A small image VAE, trained from scratch.
Training: muon at rate 0.0019, batches of 128.
Rows from block 2 of the encoder of a small image VAE, named by matrix and row number. Rows with one number belong to one channel. Each number is 500 + 25 x the weight over its row's rms, rounded and kept within 0 to 999. All counts start at 0. Numbers have three digits each. After the name is the row's rms in percent of the matrix's.
Before each channel's rows are labels from the 100 images, of 14976, where the channel reaches its highest value: "patch colour" is the nearest of a few named colours to the mean colour under the peak. Only what is clearly more common there than usual is listed. The data: rosettes with rotational symmetry. In brackets: how many of the 100.
# convs0: expand pointwise conv (encoder.blocks.2.convs.0.weight, 192x32x1x1), inputs 0-31
# convs1: depthwise 5x5 conv (encoder.blocks.2.convs.1.weight, 192x1x5x5, trained with AdamW), a 5x5 kernel
# convs2: project pointwise conv (encoder.blocks.2.convs.2.weight, 32x192x1x1, transposed), outputs 0-31

patch colour: grey (56)
convs0.135 131:526471447486497486515517540578497504505469496514498496471462498476525496484471491505491471490488
convs1.135 105:501489473471497488496466480468509552443458479490501548502499503486508485501
convs2.135 129:493488493502574471520478505524472463536482475530502539527517483466527505517507496481525514504480

patch colour: white (48); pink (26)
convs0.19 089:502511497515466478528508461493522465498515531468448523513473525501518549485486497443486514488498
convs1.19 111:503482512486512478522525510493516485485530517499511501592523506521536516499
convs2.19 101:460530471522515525486493539481532541504480457506540523500478501475498473456525518501507515533506

patch colour: black (66)
convs0.62 110:511516550496497491491478475465495455507529522523464463448530487495478510503505529515519508494455
convs1.62 121:489509499505491510498449505506505443471451496511467433487504491502503493499
convs2.62 188:545494503473505517459457455508527511525547535483477506483520491492522482523466486523478482513480

patch colour: purple (38)
convs0.150 142:499578484497516504481480475473504502506515460496482540546492475530490549521504496512516499519497
convs1.150 095:500479493485488499521532470480480479578559483509508494502477501491480506496
convs2.150 090:527487513468511525527509468478483501520475516508497474493494484570486466481480461517460477486531

patch colour: red (33)
convs0.132 095:497478476520492517509466462531498531551518529495489503527498539512540516507469522525473490459474
convs1.132 104:508524516507496525555518467478498564462498483492536475499477505490484483513
convs2.132 093:468518482531488538514468547496477531513495476519497542553485449521506527492499499484488503474501

patch colour: pink (34)
convs0.51 102:498503523481438504498537472468463475511503503508465488518499432502505516482485537499511501528478
convs1.51 104:502504514480515507565524499491501570538467488510515468487503495513516496486
convs2.51 117:500474476557520512503503524449499488480495497505508468547494524517483456473502507514543532472512

patch colour: black (68)
convs0.103 109:505451487500515530523545557456510505472494482499518465523492468525470527507500487491536505506519
convs1.103 101:537528500518505525429517504521514505537493530518501490521516512516541532498
convs2.103 107:523479534461536451476500484457542471493520494490509509505532516534515501529469480534485496517509

patch colour: black (74)
convs0.104 084:508531527513495470514494467426478487492498513517506470519532528484492517503530515450511511517466
convs1.104 098:510504501495508516480503457499480475460470500542550511502498486551541480512
convs2.104 072:511492508502512448492480537472480442500480489504521505499527496492522497491549500436512479491531

patch colour: black (76)
convs0.102 109:506505539488527509497547532546463478483491471549511492475497459506520517490476475515504494457495
convs1.102 098:505510502514496503494485496524530464469489500526503500466527504552574517498
convs2.102 104:488480532510490490488511477529518499426554510499491499499494526552489488536500509501488479458494

patch colour: green (26)
convs0.42 088:510526504453553529487512516514505537508536477527497503495484464528498466511477500482542483474536
convs1.42 111:492477489517469518499529538512507486518479511506555567526480484509488485476
convs2.42 108:494477547526495487517473491477516518455479516519490483525525524562493477476536533530502487493481

patch colour: grey (58)
convs0.152 094:450461482492535521517462521548528517488505498503476517522516473524521500497501498557505508481466
convs1.152 110:502510513501508494516502513503474598525479495471547516501502509495504499501
convs2.152 105:501485510495514458517504443506476474471492512486513555455484521477452504517537477490498518491501

patch colour: black (44)
convs0.96 090:500489499525493513533483523474531531542552491456503506548502515511519471519525499494459537494498
convs1.96 083:500480527509488488499485586499481482509529517500493486449509475491470497511
convs2.96 076:508477513476482493519502514566472500509447507498507516540520470476488499480474496543483513455480

patch colour: purple (61)
convs0.125 112:500497458480536489463530482514533549495509484487499487500461504479486465524488534468505493522450
convs1.125 105:501496520535500499500489467519504527525453475516519584506505520491500499496
convs2.125 123:522519469480490499560472538535504458490480486531478476538501478454511497486490499515513507497467

patch colour: pink (37)
convs0.179 073:503450503500509483490537531511439501471458492496484445479494489514534470482526498499519520503486
convs1.179 102:512499478510485497472460515531493447452495489482457485526536496509511483531
convs2.179 067:496495500511517468486514514486453449528534475534513500502528502480462476463476527506545524521492

patch colour: green (38)
convs0.191 096:498540524513508492491506512500408511535490504488489535461509536484485511496504491506474501468475
convs1.191 085:514495498501514480495448493495500485492552523503520568509486507520519452514
convs2.191 093:461487478519485498497503487513495552495486528504488453512500450449501504550521487482473517523523

patch colour: black (58)
convs0.140 128:505478479529545523505547480497527448490482506519463485515491515538530480502529500537464502518489
convs1.140 112:506500478476497499496533517499489570568529494497536514515488504484513484493
convs2.140 124:512523542472474508518497456509513480428512509518517525518521453486484530529497485503503501530504

patch colour: white (32); pink (30)
convs0.154 135:523528512523459503503536495497524491480536480568501508501460504526461498469521513534491499470511
convs1.154 098:512511507499495510492522491492516537570550486509489545545506515500506494476
convs2.154 107:496483517523474447516516549470467485481478500484533486474508512446495492483548489472516489494495

patch colour: red (43)
convs0.127 094:435498513503481509474538516505508468432507543537469493478495502521494500517509498486516527515505
convs1.127 110:521494475478508480488541549472494513532551514485518493515467465524471506506
convs2.127 069:491532546473479522541513498493503499527493538524555467509509531497538492489503505472549495484506

patch colour: black (100)
convs0.6 111:478514438512515495488514551527502473502504442479506467480485495510514501530513548517498531504499
convs1.6 112:477499510470498488529542483522509507557490483529499563543505498500505498504
convs2.6 120:499502531466494498511460455520522491456501525546487489500528511504501467521525472494493465457466

patch colour: green (28)
convs0.158 066:500549490491533506472539480468503481500557489499481503480511453513511502508490458526484476486459
convs1.158 107:534523499504474511458465488497504461528460495519468472454515499504466499520
convs2.158 080:535499500493476469497488465517522471506561496502474513490508498558488491499529504518470455474467

patch colour: white (84)
convs0.115 081:528472509551505497461486452501515466506501501508530487478524504477514480519533501561516483520471
convs1.115 090:475528468493478515525518555525482515501516527497533497551531507511507510464
convs2.115 075:434505474508538533507491511481500535517480454506518509517479498527531487472507518491513544481530

patch colour: purple (55)
convs0.92 083:502526463465500500497493535469545557476546500509491491479516487516524503504537518486545480504511
convs1.92 094:487502463482502492471466513486511516531567526471523485537502501523485466497
convs2.92 079:557500492530472508502492458492488501453500535519527466490518467525517518496470485499445485494505

patch colour: grey (60)
convs0.91 069:479520501549507514469513518500515458491484490568480503490466520503450506490508508531542497516512
convs1.91 095:494508497500487497491522507527502482455502528522461455529561485522470489526
convs2.91 087:475531474500529530484509494492502523461445491508465500475463526504466489498541523515550497491512

patch colour: white (38)
convs0.29 095:473524502545531545528492519532505493468474467539526509514463482482522510498522475477508537497518
convs1.29 109:507522531523508522496478534501515461478505499520515504523503526533561550497
convs2.29 087:489558484507511486525535508493451486542478478520509499494499466489487440473524499499509493489462

patch colour: black (57)
convs0.126 138:493440494542505513538509566498494505467511486499541475483507473503503494475501478519532528502518
convs1.126 113:505505498513502500521491502501511500518555497500516587539480501484523476487
convs2.126 102:489552462517510499513468513514547489468485517517474518521528487559498484501519481513473520510463

patch colour: white (57)
convs0.78 092:461528504506489503484501507488519508448469488452541501466514502509458547501489482520479519461483
convs1.78 102:473476488505516522557499534466524549503514505515548499486484467512521504493
convs2.78 105:488495498495491506512521519487486524537495463507510505527479523421548470487485514485500547524501

patch colour: green (31)
convs0.109 126:525539445494550498502497460468543491541521509477465505505492511520535504491507506517498494536487
convs1.109 111:495527533528485524499511573512503456468512520499467482502523513510489528498
convs2.109 136:525494514500485523523499468468499462518511517505534473477507502491499465476530498435520484486557

patch colour: white (26)
convs0.43 089:518528474521510505529494497466502486547508520458479477475485480504483525467502503497442517482448
convs1.43 103:505507513487503502485537569517504489524571508507490486472497502483465488506
convs2.43 079:470503507443510488535491467495509499522491455486515507511501554458497469478481512523515540526484

patch colour: white (28)
convs0.139 089:492501474511530470502559515493479533477483523484500483504496444516497483440505497495548514511501
convs1.139 098:526521546498487482464530459494462515531455496478496521483481482516522473501
convs2.139 066:534513503489543485501534468522510497487495501484475547555478523503497541515496450515527509504531

patch colour: purple (25)
convs0.70 089:516567484510477495459476518470497492548513494542484522511497504490509468479532471478470512502525
convs1.70 108:472495489480477497512450458476525492535529461499526485478458516518491482517
convs2.70 079:514492484512515515502491475506534464491473471541523511511512502516534535539517534522540453540495

patch colour: purple (36)
convs0.173 098:539533486496519531498503519505534534522554462495500483498460466527493472487516550491497477505514
convs1.173 092:503496509496474490545560518502500497465555501485504468550491495493517499483
convs2.173 121:510485543503493484506526459495496440490496522539473498491550495562505517515500486491462498499491

patch colour: black (92)
convs0.130 089:542520503519520511486498547500502424501499437476535494506516511535493511501510503531496509495503
convs1.130 111:464490549505494513539566513485532516501518479488494528462481497492497480505
convs2.130 123:527496517450506499501453446505506471503494530551480505488551482502501500508517483501476466508468

patch colour: grey (52)
convs0.48 085:479501541499486459517489473480487536533552496521502482540497481495486525519509558511514536512504
convs1.48 092:496502498512478509528557551515524516526541526494469464508497504476468502489
convs2.48 132:545497489493530529447476503541519472475497504504493514483474526457460460487500485500519511466486

patch colour: black (46)
convs0.174 098:520500546506500484477517486470563497492542478519485510535492498547508522551519523504479509487506
convs1.174 114:490511477490480489483446505490470457426480481504492488518491516490472489491
convs2.174 109:481466560523529501495500484514500477448502537539486492483528502508483484508521472458501506465476

patch colour: white (44)
convs0.26 087:485514502452532514504526526537561506514561469513511476513480480488496493493516516503516517536481
convs1.26 104:497509478487494494494532511493535493451483519544561541518504510528491493474
convs2.26 098:510468493514502502544551516496511511513474510492496508504432515454496494556498503507469536500505